From a checkpoint of a small image classifier.
Model: 1.25M parameters, 32-pixel images, arch efficientnet, norm batchnorm, activation silu, depths [2, 2, 4, 2], widths [24, 48, 96, 192].
Data: trained on rendered landscapes of hills, water and sky, 11.5 epochs.
Rows from block 6, named by matrix and row number. Each number is 500 + 50 x the weight over its row's rms, rounded and kept within 0 to 999. All counts start at 0. Numbers have three digits each. After the name is the row's rms in percent of the matrix's.
# convs2: project pointwise conv (model.blocks.6.convs.2.weight, 96x576x1x1), inputs 406-463
convs2.0 097:574543584526552530611488450487502509521462432470454489542545492521518452400435497478486444575475576519423496506506360487509546584526418579407596422528513586411570367492552431
convs2.1 100:596453460435543470481501504519566571503463492491460515481525532487462589539509465501540486672425422518529539496433410471552459457421561496496564581457406545591570483461483451
convs2.2 096:520457478495474447557465507415486481533495401551511521449504438542493480441519540486446501550349471494469498490428489517504488510413396510589574439500592550477502493540494464
convs2.3 103:424476473535594573545537460578504451509536403569529500586455517564401437456451481486447559555476500566446463374451345530488562568541506497524479546512498482536520466510560465
convs2.4 112:431396564523497562490524421578579526517467531481486514575525518531506571448475452479499470506520549555490432462481357511485514581505427465540617543476479509546553525538586440
convs2.5 101:565576492484537455528504547467461490598538435537491443458563503442531492493579477504547442598479482518565463460574492570540567513573459470497544516509498574448469505471588509
convs2.6 112:473512461520603620520508477528509535455529442541460510502504507468507513500438461509509500645472489465543572500451437563585544468487489514571503563502443558649467447596542519
convs2.7 101:549572489501518480451509537393450467518569575407541501509476464480515429520511546475468510543491503447466585461556613478543525462589626537526418513511552423428530488482441513
convs2.8 099:533553469502477478520507537495446439497500485489522531482493458494492492539507440502498487453527471507463509453542462481503562507499416535437470497468535585465479528499494465
convs2.9 094:548422467489536474564522498509550490518511511521473481405493455555575523488435512515534528527396575530523481459552517529462465476457487559458490455512510526548594531412508478
convs2.10 098:386369490510557549454541590553502593435507582531496522447510453523449492437503448570535457537498423533516532479513467554431582538525496518507498529444471472549483479553578473
convs2.11 101:577573526521445480424445511502532439526493492504549490484516522527509465535434478559554557444464495506507520360608463486445552469513531595387424491479533518424445513501439529
convs2.12 098:575446496519486466481489614564494436530497381584495445524439448546506551493453517538458460369470528529457544512529506415540489493478552515480488494527411505424532510437423383
convs2.13 098:466518555478577533521487406507422518601458503517476520455539538484479477446544491536475504535424511461536536438499442476530541548536455474485536439497451497539476503471454539
convs2.14 101:433431578474501492527488498506470439521495584540578538485367466540436559449565527531460489448504420451557491536534469480494440509479492542462535440504526432399476561400617532
convs2.15 105:491528556466487464427477475443429548548412455466523479439554546466451444473638500468552467526497470483548517349532431458487510620509489572507543472441469623463455520527591423
convs2.16 100:460461551502508558515494417526524478535519401602578469527403554525445517465556452492467560497514501420448541422552520460485481455478513561447537473379401509475546444530494456
convs2.17 097:475468541502517483511584540482491499536497552477526471463475525602483440522519464502521516513497465500483432481522496520480503568533436413441501494442503427484511563536588479
convs2.18 098:531460460553447475540465460511545535476582610432492542524503459404470536444482597494529481440532517501495506629546586527537480514508572507426460516505553433391522522463491520
convs2.19 110:491506466495544452444439390511590528552445546499457474520532472447504474537486486462554479529454435497539481522452493529505582516493516498452496514519556553559485452431459548
convs2.20 099:440434529465479539408480537528482527543499514491519439417549475517463545517593450526484484500437489417569575439546459472566542482509465424524606460433481493501544576442585455
convs2.21 099:474486446510537541530544387593512543496517467553531546478518547476514528519469565523480582569470571525524437526442386549391577543469476505554464515550509512577470450576582513
convs2.22 093:559484438458530553558525467517486598475485624436487462463520453393585499555558530469570518524562515462508532582574552524467509431405542527540505563506442582575574538522525467
convs2.23 099:527557432470462504532529431410405450470515480418550484465471435407455455589542562517468464489527490519483455532493540471482511458543596514483488487515544471472537455525402530
convs2.24 093:533513518541432499547489503577522449445472473526460487510518468470452502497468519484514479433558449519473536434469527417588498456524435417484581502511446470448468459548467517
convs2.25 098:478563487547532534425489523506576501475551484486478568543495463521500474496445574524519591436532538470464546437503500521517450520444582477554474511525518426432521543521501600
convs2.26 099:459545511579517435492541468528586550402524403507552498567493504433480543576519598522537574523385452459499496381494524491495518484478545517583443565495502480516453437577513510
convs2.27 104:469490511531419479527522512456498449533459427559540498457521489485439535532403497498485466474567434556516550491475566469488473497498538494456526527468451471405456518421548442
convs2.28 096:557528478502493475495491499525473506492489407514370438543483472502531467510503535551424468363425531518521574407524581464503499449491461573523401470508476617522528537617424554
convs2.29 095:521522629534474556597538531577486489462503524503473529434535489485513444472478488515493528447566587573514464506480494527481508446474496512468550514569543383492457505482540506
convs2.30 096:514456539484496566548501462475474533525426530506497472441510520487570513503482460494440474472451534519453480469551475449528557488529450564427486406609482482521533525421434398
convs2.31 099:455459536523474509490505519542518495523539522530569499496472544490511439558536593523450534491541494511593475465419483435534475462516458523477539464492445455457479499557507503
convs2.32 097:522514434549562547476447524558577480489493493510495571532489471515561612522475449495544541566540533498543438429471458515629546416426464482449450533578473535487470546526466502
convs2.33 097:503463475466531536465485467479466508513489655474500501562444464499523501470492531517416497413449495463379561529555535443502543440505478429513482462524398468555617463485468548
convs2.34 101:612516463506524474490538452409494424475546553444472489472499464352471394583472512487481479421461491501396563529511582516496465480538602511518430522487492491459456536458440597
convs2.35 108:520461532560475420516504473425431446528454418510477426442504502581492512465466415536508464500563463487437456554511465493522450463403465484513533557453567546539520509541395493
convs2.36 105:537488452505487602473492490457521485473472478444542487470463412568484505545476451510526518415449521549481463547527486552509501515549538532431459512440554529453655520464462572
convs2.37 099:533516490502531528518578575476426609500649475472522448494503514549508494419558572535482397478493525509409503539482540575392501485483537496616453563547455491569455477526496461
convs2.38 096:618527429456475561440533383494562395455506533460568545467450496389582481558463475533485480512516517447521465571614477534559527396554590465453438499518654443432470511429460532
convs2.39 097:418566524441463487414511497535521539538511566543532453543533539453517498521522494505460527544492454474532480483489504526513449570558463474577606462542511582540546445558524424
convs2.40 099:499561555461440436427477501485481511584466516456556421446577548533487508576526504552540471529447471514530460434540446519507571590465469542469569472494540494422504492526553553
convs2.41 099:522570533458506592517477506502558442546476571500490555509543469525514508518501480509475588490519500542538476470589488496553541614580518591515514549458472436402554559478551499
convs2.42 104:569525364468529469480563488474488571473607521554484471568411495448502496529518476480525440569541425498497531579504561499562435455531594429534473550505440568578527435515532527
convs2.43 098:526534517501549455477501589436417502458523475506519533488596496547536476483462491552516451469344509501520563466493550507507472500509525478585469540528471557485473592527499474
convs2.44 103:505609555592441476477557515407457540499466548483538507532527540496465565600505478529598626566496500552508409457582481530502516517522591509495458554454559433465505474479566501
convs2.45 105:519499520547516527469506457477572490491483542509452531596511427521424593608456477526514566490497488555530491301534512477384467588538539530494434516460411576519513443538523508
convs2.46 097:529433541523484491514466491518574506451484367578404455539496486494509539454534512453511502527494529563491534409430514499484535486564518506462452516595385474513472449444421518
convs2.47 100:519560510521532476561486571521424530544480436484556497505581468658472461536535518481472416539405500514516516516493470511527614566545475545530585444526543568504493454542436474
convs2.48 102:495461488540414423403431565481559535493491478522572502561560527467572504529534402528530459497511492463507544550532554529500446524467556496580523476529567515407484501448446487
convs2.49 111:507465510584468475521479512448440478522522335468499522408539463488455508455541484582539430582490472548581533379572527529519532484510606485496451521479497379447438520512521483
convs2.50 099:384496498466545510505477452501470543502559489561518508494490437546485425481538518495472400510441488566543485533464475501467514588494462514570592506547523565537547529609491407
convs2.51 096:504513417487493509468512391490576467493497498528439525492503584560522526512513551442435614502540496550491501468427441463542490509509459397458505479516521466517548528528506503
convs2.52 098:493556409468515598468549455523486440542474438473454500506609526352458576544457449507550480503582550502496438539595531445522562497537484467493467527487482496469567547402520545
convs2.53 106:534507466499539517452514485630539561488473447494462486554565554496484597495481505473556523586439503553493503426472430517430535644452514520555608543528414590558511526505571504
convs2.54 098:496488535516478556421502498508483552425556497500517483557478539446495534575502485569577528402556506462483548465548534508501441541466502490537562508498521553515449453632509437
convs2.55 097:489617518528437473503469496530466508598485355469428496517548574520459494464457489492480531534484538567508532434483507485501435563518454519569526504498422542472533510547519494
convs2.56 104:542404467553436558560540447526523518540429472507558472475494497495450541552469464534452501466474582553553438483557481472493513473513537582489492481487484375556557555438458554
convs2.57 097:522591450462459480464501476435543503600519478530515442518529515481462433536481513466447589461504514545520443472540548566501460491537502558600474506528525592648610411515424484
convs2.58 097:540522548567534553468498474474511484446565497539437539449468500536514450504515515561478506472527534558451548482503595514523583433483530468515400464524506368444424476516381504
convs2.59 096:503497461494549493483542506536520437493496479527503446539470433528477463486476515479514466421542496451499582439544587444469496466657525455492432498450420472421537567472488533
convs2.60 097:415469566523495533626479379523473382570470426494475494473513494544434524428486442448429462521541509584439488370457507477496536566485485443558494466517508412474552429560523447
convs2.61 101:463456561481439443445473445510477528541396507556585446566486557478469567575500535479447479577523543525542473535529467495557575519505423482494522510505585607529570528560435531
convs2.62 100:592551428533480478507500534426567553461559522544439554605544444458485532545475499510503549518438494503438555509518576522502571464440537535438400562537499548527501494484389554
convs2.63 098:489583549489560600448498514574538379491486486511546517445538553584520460437485431433496484483452488479512497426514488537526556571550476536485484531545504479493398505496519489
convs2.64 099:551547399480515517475485583628555565485483482496493522485629502502476593490505512451511471511489495603530485486543462470478600566521568491528477518538431494530346449484542506
convs2.65 105:445445527518585470453474501519535525511515492534474531503509528660524533457567461499480504544451472493587536501455348483485506526430395558563625496465494555624478530563520460
convs2.66 098:465568511522521510525426530513508454588382450440452499495606499512501444516492525486433519569449533546543440517604428509522470562590501499521530525541476454508561506441536567
convs2.67 106:511547527514439508587456521514434502423551581428494519487542472440483399540491522475544453480534544461499495598473536538502471471542538504497551532556588450482464468517488447
convs2.68 101:448502476490603514482467625590569543485535476543477523458493559538497508473463570426502472441505534494510502400473522465506550592534538528509473513467403527406509548470533514
convs2.69 101:480429560511533517444507576525499571536464431488490525510585474639476553426477468510519513532409465488523508423471426532501565633535435508509608534474462457549460494567484512
convs2.70 101:503461486478471487503495610519548509424607442493408571489533428562473502509434566592503609435487481499534522348463501495408491530484532600472424476427505496403411499471555461
convs2.71 096:497447501480507551578474473527590492501487552497512459520548497555574483475513461451474512519499583504572434537463396488470500464508449509440618486482543542476509553433479521
convs2.72 097:492441550532551515525496575552494571394605474512475521472554489649602500482487578492476533503474535488468437515491501465459551471491510538580402466608587380483468557544508521
convs2.73 105:557554503596530557496478438499574502483550440540475486512473500443522513587471527533491550505433529494458540493464487566402526382500531445518437510526417546575508419556435516
convs2.74 094:539529496601437443497503506515628493503514531498519514563461474490376531549477516484562585488503402511503525449550498453502480494494571583479424507451515420434470494537532533
convs2.75 101:373424545495562478493484492522481485513502472634531519483554533489453509453530561510403493550522512519555434494470430517485520615543458441585562470503577493473453516567541429
convs2.76 098:475535445487556477400480496434433563525475544527499517538443497505498499522586494449441422491448451492448511655476520504599462511502544429501544534537510617537507383522466472
convs2.77 099:466490542461560423442491572551492578565444480508465543508588533575524556524479466486521492595431486518566489551500386510530498548559424557498620583470505560480535508488579520
convs2.78 100:527504581549505534476515504489530555422488498494455546468550531483459553442500442470539549616471493508543481409509426497453513614448522462554600532542483578507314570494584505
convs2.79 108:515435521467471462430480480481611511491501467566530476454479504578558535472477468517463539439483535497467520458535522519446491515417465461404431481475487491447529493390445521
convs2.80 098:492520523481447614525452527424475454490602470487548540448579524483498475462422474563489442449581557502490519482485491521511531446476464479550484482469544409422460535564457567
convs2.81 102:498411474572523483477518561542507549423469469446505514509527431509482486476383511539523417474533529546470496529442478443548491482438472402515535556486518482446458532551502509
convs2.82 097:547487392461529436425543480449497531514517469553484458511440508512473581597494453471578494519521451541437474524524529436555495468472501549471450564487517484552542550549514447
convs2.83 099:540376450523433432514461522410515421441545549447535544479460419431488410422466543483457462434504427455447470562494568506563497394495487557564414504497603428459496550474397533
convs2.84 102:558482492495473572508497501501530397426522569481421545378539523448482458528447521526496555490517506456470526483436504505563539434506539518460431504474501360451439508487436568
convs2.85 098:558627429539578542577480485591526484491519393484490460556507577514545475460503409428475517593491563540470497548495419474570541526437397437537651469586419611559502479502515489
convs2.86 093:484419548490502522533473486540533484542443557543571472451557518566517487485524593481455455530467581516553461453492436522504523538510372516462564496523339429496592515490535478
convs2.87 105:561444541521460477321503520436445554514462507545536455467442482531563510533555479550549452392518563418588434474570556472498410428464491515491401489455436467495511502482472541
convs2.88 099:489593511480615517541521428569516551518496489542552482491486604480572518491514526453401506506504608520469419558471459519521429497552510431533506475536470396598538486523547544
convs2.89 105:473456584535575507490441446532565508483415605522495508575455521551484615463486470493498531511531499504505524494524457467548518595462463459417571485538444503459561445516536513
convs2.90 095:533561542548471513454448527497560501513462470500505499531556499565457539513476411536477523401504517536519496524505442525524498501413467578442500528526539468487449441535433524
convs2.91 099:502510472461480469520556643492426481484540475533473479488546493495526518520503547523506463457454509476519507525575558507489471521538580481518456520484484495405439516459518509
convs2.92 106:474492552518584537517472520536518593555432600435508483546469521589558498425475513482496472488437594417498515496519498526528495562456349517490583499537431518633607457502497463
convs2.93 099:482555512456482498623513384502463384466538446581481472480376490426494426507522493550490441360555569414485537469491514521490556505510487483489388442508487479395436456520433474
convs2.94 094:593488572525514483575467521536438461446467512473489519498482563509467495408528504458543411502429537508484481523418428462520534517431454547495627468549444449493427504534509439
convs2.95 096:544551497486493615474485535458464490523511516457476520525469480571517551477497472491421494513369593504495513512507459472438415516445445613553429445507622518467599603528436420